python train.py --vocab_size=104 --loss="softmax" --encoder_depths=[3, 6, 3] --lr=0.0032 --adamw_lr_other_params=0.00098
Rows from block 4 of the text encoder of a small contrastive audio-text model, named by matrix and row number. Rows with one number belong to one neuron. Each number is 128 + 32 x the weight over its row's rms, rounded and kept within 0 to 255. All counts start at 0. Numbers have three digits each. After the name is the row's rms in percent of the matrix's.
After each neuron's rows are labels from the 100 texts, of 14976, where the neuron reaches its highest value: "fires on" is the input token at the peak. Only what is clearly more common there than usual is listed. The data: single notes of 20 synthesised instruments.
# fc1: MLP up (text_encoder.blocks.4.mlp.fc1.weight, 768x256), inputs 172-255
# fc2: MLP down (text_encoder.blocks.4.mlp.fc2.weight, 256x768, transposed), outputs 172-255

fc1.256 059:107199146132111102094139100115094100116139077164145175156073101137084101100093127178130101168174077114158157095123162116052041137096103166181080092132126135091112198111103175129148134159200172081111102097136152122124169090097132121145137067193121122171
fc2.256 067:134180112148169105104191112163133116169063108172090172168153117120091205158129060170090127201166182070099108143110074130132121125146127194141157118153134106117124102119137098116084111110192089144122158154157093134118158126132099136096109157108142127113
fires on: "5"

fc1.439 074:123165167128130107127109109159159129081188142120087182140145108150118140107096098152126129167172157119107051115142149164126079118126158089116163115160150138096124122081088130151127134141208168142143135105128162169143088090138124095147110086050087175167
fc2.439 062:085174103085127122110147147117127085094111147183130108145097140084149071095119143077114151232165072122146126117084116102212168168166172117097110122099113124162149133039191131110098182117121145092095133133108129122144145141165160154157123120131129143142
fires on: "c"

fc1.272 061:115154108062153152173099108145104123093103122143122148119135100102101177140062137112128085114176132121171150125175117087147129162103087064112118137105156198152117143097151163105147106151210190105091137115127129089137109085126080134163118083226085136133
fc2.272 085:173141130129137154149115114115093124195163146153134145104151118092151086164174106164106133126155145165139063160130161179178134143097125174082107122119150110107128164146148090091143133116033129159170115172129111189122152119121174130095161164105121180140
fires on: "5"

fc1.174 097:149088123052125102131157156146156104104153130108160163128024097210144112121138106130075119121146162080105164168157149152105113156129135146130159078114153200150120149142111237133152107097114139110192063118107165088096114103089066150168173118144106157135
fc2.174 102:153153154145103119136143114148150150130158124088108134160186126158072133138135081164123162114091128090201120121163123143142150129081105138109139148152091031141139120161142090180121148105158132121129153181136129193081099131168147142154138145182083116157
fires on: "thin"

fc1.570 072:154108128106134188083135136166146180113115109164062149095101111148178074165053163128117180093170117155100120116105145115118117177153159151122135073218124118164097203129110093154081088193178112092109112097085151141117149113165091116105142107109116151154
fc2.570 072:126122122101089110144125116146162077160143095129134119148148113139118081113112116159093157136129154091150136088132145149137147154129078070141103167072071127078179071074154139159149068116143098174082126180146127125190138119140139082117194129066176070170
fires on: "hum"

fc1.400 115:148164160141105142130108127092096154090140113138155167128142116116080144151121129130135131123101139104143147053073127139127116132140080145148198117104134167126050078066132104130171117113167200148149110159159172136127111079172173163093104137077112133133
fc2.400 140:160122158113157117120121081150071077127184145132155125096132130127133111144122101086133122081148104103142104115128108069114089140093110130126103129102071149079163170162141110136098116130157157131071135141129150134139125161144097134067154127127124112134
fires on: "a"

fc1.642 073:097118107075135190131151183132156135155148144112093160107149106181077053145154105075124117069170124124141087053128170139197040204131157130128124096132155175143130127111073119122178174109131086192126122146137105110140097059181121108055163131139138122110
fc2.642 082:170112090150183127170163122179092129157135112140079137182138153116125097094052121154089152084082081147063101156121118106086127142174123115112141121218133152168164157121114146154158059111097134178132143112118150158120166111139164110170047127174124175112
fires on: "muffled"

fc1.261 107:132150220153087160196111145128161073088127114159129133110126072121142068109104109163170143105121108106094097174113190096111107144104105125190072098132147166117165119123083130090202144190072170096101142150117147135158141125142151097104102107144108100090
fc2.261 106:114099093128171101113111140114121145177125125117185093111141093114109091119104131111161038125159134120137186089095161163095184109079138101069138173117178092193104121129100087099120117055117084089085157140107099117154093166106140167170086097143161152161
fires on: "5"; "<end>"; "3"

fc1.396 085:105175193085117186141116125087159085167099108129100089134170161080101122126113131111156187089167148080102168130087125123135072098099160092105136128131134125162060149128129090148141134145151146137175152099133105120085084142125129143174107087128077170178
fc2.396 093:122134191155129114144129104158118166120103155107139110137160121146120105169146112098120109178125071185082132090093144137198130160126086167132082156106083099096131077115125126098133052138110115113140096105101178127133163106159148161092138143102161163158
fires on: "c"; "d3"

fc1.222 075:077151106101127135108133083116155045075137116152108130148166092121129138136119126125150108141142071143122158128106175147087106135190128171120139103160132146126176129128149169159122194117172147112117062140135130101145090123146123115084182089153107106124
fc2.222 073:108106163105102146102129075168135123101136043154126116181094174140133114171172173150175161160152164137117078147135120069095147142152157095127113159142134136128108076130104165151130119132134144131134148062174191125158172136079166114179117099148107142119
fires on: "hum"

fc1.464 077:054072154113137125065151140124114164127133173145098193132110126167117180107181141154171131161160145166112098142132112114135073111131185081151083076146123176147164159100167159102179099129156105091129079113170096098096126121107143139125118083160141179075
fc2.464 101:119195105126154179146127169127074130132151120138124115128131128166151143167150145125160185168101110116084134144076073114098132167127064225159110075126114129127119071150098146127159134125199131082140152124140178118163169186168140159223117118133107106193
fires on: "hum"

fc1.687 101:084101161107168121147167142131162150130179081094093160133123126088137117074081152181181085164157092096076130148170143074105109121089161152136134115182102187132115158091090164155170094128174099101140085098153099156048203161159185124124138122075163093192
fc2.687 106:182102102117135138101110159140090155115136153088114128091108133149185147134104154114100070144119173157090092177146085195080155111100104160122095066144155126144122068168180129125098170148171103085097169134101202197169107108087140080124084123137077163119
fires on: "5"

fc1.644 108:104083136141140149096133143110087093058129137149136109104106102153133093152105092163138105124125113120104113104139175150109122141117117111201116108144084171148145157106115236072105097150204088169123094112097137160128151160136196162125146077128118150145
fc2.644 102:159088083041149111054097219173141115185114082147089174126106084116114162155140193126102129140134193172084126105134130054113141136087128095133201202191134090128136133145102058104168127147117130151118103124066132147092137133112138112107103143117171102140
fires on: "thin"

fc1.389 069:116146118148142069145067119121110174124138151153096125135103104105143101139112118175193123107103083127212143195094181129141076173165184076180096092090111161092123167086110162077124055124169127103170170119104136151130173133113066122145055163102132152101
fc2.389 080:104091147107076135133125077147124129214055090125163129101089189117137095144164145167121156140146085164052112166122135121135108165165100135143134122127155124124132097161134150147156104091110114102184108082134166129144095100127145158116130129123142191118
fires on: "muffled"

fc1.269 094:109150166169145157191132140096073121110139133135099196081101033152101118155083139085082130127141131116133136186106126160162094149186139134135155106120138152121114108106188172153061115156160134143160051155125173085120172116088076155128127134111074171121
fc2.269 102:119156160098141088187145121096135153128125119185120083108136171151176111195132086095204136152142117161128114138141184128161136122109153149097142134157114120172109144096200161171159141175166109155156123152115147147114188170175186160167130119112183066142
fires on: "hum"

fc1.501 083:098175147063185173097120065085140189120134128120144072126140115160138134155120136144112086171140116097137137114110177105109123142172122101174082093111152159162098091042171141174098098133214188117131132105124102127120133137091133135143159130143175134141
fc2.501 087:140066176122100139145121155165104161148193103138163091149134097127153109140147114104119110080110104136135203137156148130153139011173118135112135153121118110151143156162151108116110180108183107160102102166185156157085085100112119140143074156136064114154
fires on: "5"

fc1.43 136:100113174196131144158170145142125187102178154114129185132141155150110142094136159134119179109124107122083105123084101108116068127147087101148109106154110125149135150155176117106136107128111107191113096099133165138156153102185045128108128095113113149121
fc2.43 136:140153127145136112165102126102139128112137101144147156155171061139162145125188129166151094114100092065127104156124115072162122144105154196113173125126130108146145095144177131152121082109180165152064144167173147163172136145158078156096069100175160063090
fires on: "c"

fc1.484 060:120120119155114164106137113174163113145144108159114122115172099110159119094157116135150101117104174085175088092078154108123097133156139134154133065128098196096116137080080144132051084130097130091146151198079157105100142169129177061106121081073041130090
fc2.484 071:123089126189173118136102123097130101126085127043111122049107051126071146067151090158139095113093097196133175157112127124082083152161152083109161097110220087183147117135117121099136131113131075170174099150124172147181120140167088132127097098129142135144
fires on: "hum"

fc1.23 109:160193129126116178137119108177138071127127127158184124215117136146086100075106140157151122183140148108115151124148132084082109108125101105141113089162151171130103160154121144125133092146134118171191115146150151134164115137129176093124060128147092148065
fc2.23 100:047176106137154188106096162122103159144081114148114105123100099124073151184108190071095116185162119076126141105078139199125148122139134117085189148129091149156107141121095169205111141148160149076113143137113127115137120104128138148107142097122096096128
fires on: "thin"

fc1.27 100:133112175118116109116140055156109111164157175112146128085122106193083061137089082130111118105110117080075110124131121128124121131121122053127102119138107183124136165061123124155103178116197144143126166071118097153097121091105128138115126090117191137156
fc2.27 102:178095095133138096131120131040125130141109081156167155168077143208105123113202128190082134091123110084131164118125184113135105151172117157128135138161166160120195117095142112123130102146117139126127045169072083171170121111118155114154072125149108094098
fires on: "c"

fc1.318 079:149158134096161128100158094163094145070140165136135175159100089155097194119131166146153118152181057083143133104103156080115144139170121128101162120099095118167108133083117149125155095121143133134096122099190100117067135171081136133111038070160166089114
fc2.318 076:082148125172114159108086105125102164076156172147135119113111103176173142145122164156086142142095142106061160106119119074163168150156144127113124150126126094208124167099147128091142145088105186087144165200151147119147123174164115118210103127110101117213
fires on: "a"; "<end>"

fc1.238 085:096147166047150174072095110073101157074146123124108140091146098128102134119115143152146096140107058142135151187142208133110084110135132138134111148112108135126097163088132142199105061202169166109135148101128129141054155138106143107159146086093116137125
fc2.238 082:188162104109130048115152113110153078178090132139124092171148103164135085185085096096131096143109119171122165110133104137155108140186094065092096178097188152162155124147140188093123181144172135117083186108066092191136154072110163189113109179114115124161
fires on: "5"; "6"

fc1.672 077:082167127167090142076136155160133094134180166076087107096121105131105133119158092160143126137149158173076192190170069181119076111168153134098071074091161099160108143064084146157134091154098148061172075122154160113116135081155090062060174089092145163126
fc2.672 080:119185139117067125063128179105113135120127102126167132118152164135112103091131097125119089085112171139101145115143163122186125073178141174094145124079118147123087127173154157135113123088067110104113087148108095068153146055172094140148127142078110165075
fires on: "thin"

fc1.35 114:111130156179130192073206142141160087105158108146087178124109139167121104102121097105140143128124112110138159157152106143105068151167112143132183091112177162103100180145116071125119089139127148162067131133181079099156140105091113150174143140152147154110
fc2.35 109:145132109091159139145165116187141175151161153109142157116128116093038127167104105161177071148096065171094115075136120118137150176121112141134116173116098078048128147128144145162113093131090091141137125118095126122082075090150099126190053073118206148175
fires on: "hum"

fc1.455 113:099110114127137144107156175107072145104157117125121153103174155074141142124123123155145116112120132145140132124095164094087048172108117141219131107128101145073102141087094154129085157120147155112140106102158095097151082124167148112155176140100123160148
fc2.455 109:144106076161084092114138116141137164091191150109167071133154135108150131095196170128165131095147079141116113176109157143156134142150067156089142136150129102133128143169141163120085145181113160128143117124173155128062109101149131089127094110155142099111
fires on: "5"; "<end>"; "with"

fc1.441 072:130155161168155171131140174105120142067133163205093125085100127146115132153165102103079076095170056126144113104139134134207033187142108172130073101125089171148120118150186114079157161148182111091109115155151105183133093082113091094130132064182107147106
fc2.441 077:078130084140057147140166079161194140119122097145109156177103153133119093124103130133118162099121162120101151170110144102078124080202138078149154134165106056139035104100063128155120061088112090121157116086141136059124156166097153116136060134146175182129
fires on: "hum"

fc1.121 061:069154142057111131066152100141165077115070166140129122117104121148139123117132109137158148091107104122109135129151134098128052149192114078051114099085066136142080177129118231131139115106194187075138134105150180124055160154160115190129136113131109138158
fc2.121 057:156086126152171151139111110107063149132173098167163111095160140106120142127153157127075102144130110099086120153112155061102137142152080088146185105108119106117102136084141109129119118126137087110071101108113169126162104172111139126095154149106116151145
fires on: "c"

fc1.83 102:096159098088157129058159109122110100064145199077125149134141055122086102118102129110125129110130153119088189128107102155133185139185105187156126159139129235130093142133170072108145143080146170131077119126137131085152168153163140137099146125123084086111
fc2.83 107:143163137124153147117161129124128114094212091150144140138137174172167117125172165198151131062123139180188160098069109129139172144157083110154137103085153133125132076078104147122134173127099091131141167077095102146151131159117137111153153171115085164164
fires on: "a"

fc1.560 090:112096109151094143136186146110112100106135106121133129098130117169078115095174079163127139112147095110137165091131104073107165166125087100144120075106124209188128175135166170148130116161183105108121121127101125109114132095129079140110121176071060094156
fc2.560 100:115137115164164084150136120085119084093114117165152093066100131126052098142120113101109180136105116167115058126130164085090076120087152093106147115085112121073159086106117111098202120088103123135117151099106128089137120119116145154171129133157107079107
fires on: "noise"

fc1.70 098:142111128116188164068204130104171089198103114128090149111101149191157116115153161151171169136171101150123136144120191132120132094111136066063103117120089162114159114030151152170138124112104128123093128142203108153096104133131121121101139126141110183129
fc2.70 103:118143136147108130214156100115107069118096091123214132109097086123036126144090100112168165072067108154142112142109133117150070151086106198088145124145150175134175169121104090105179078182208092099101116155132186145134092176116156166108109170169146106150
fires on: "c"; "<end>"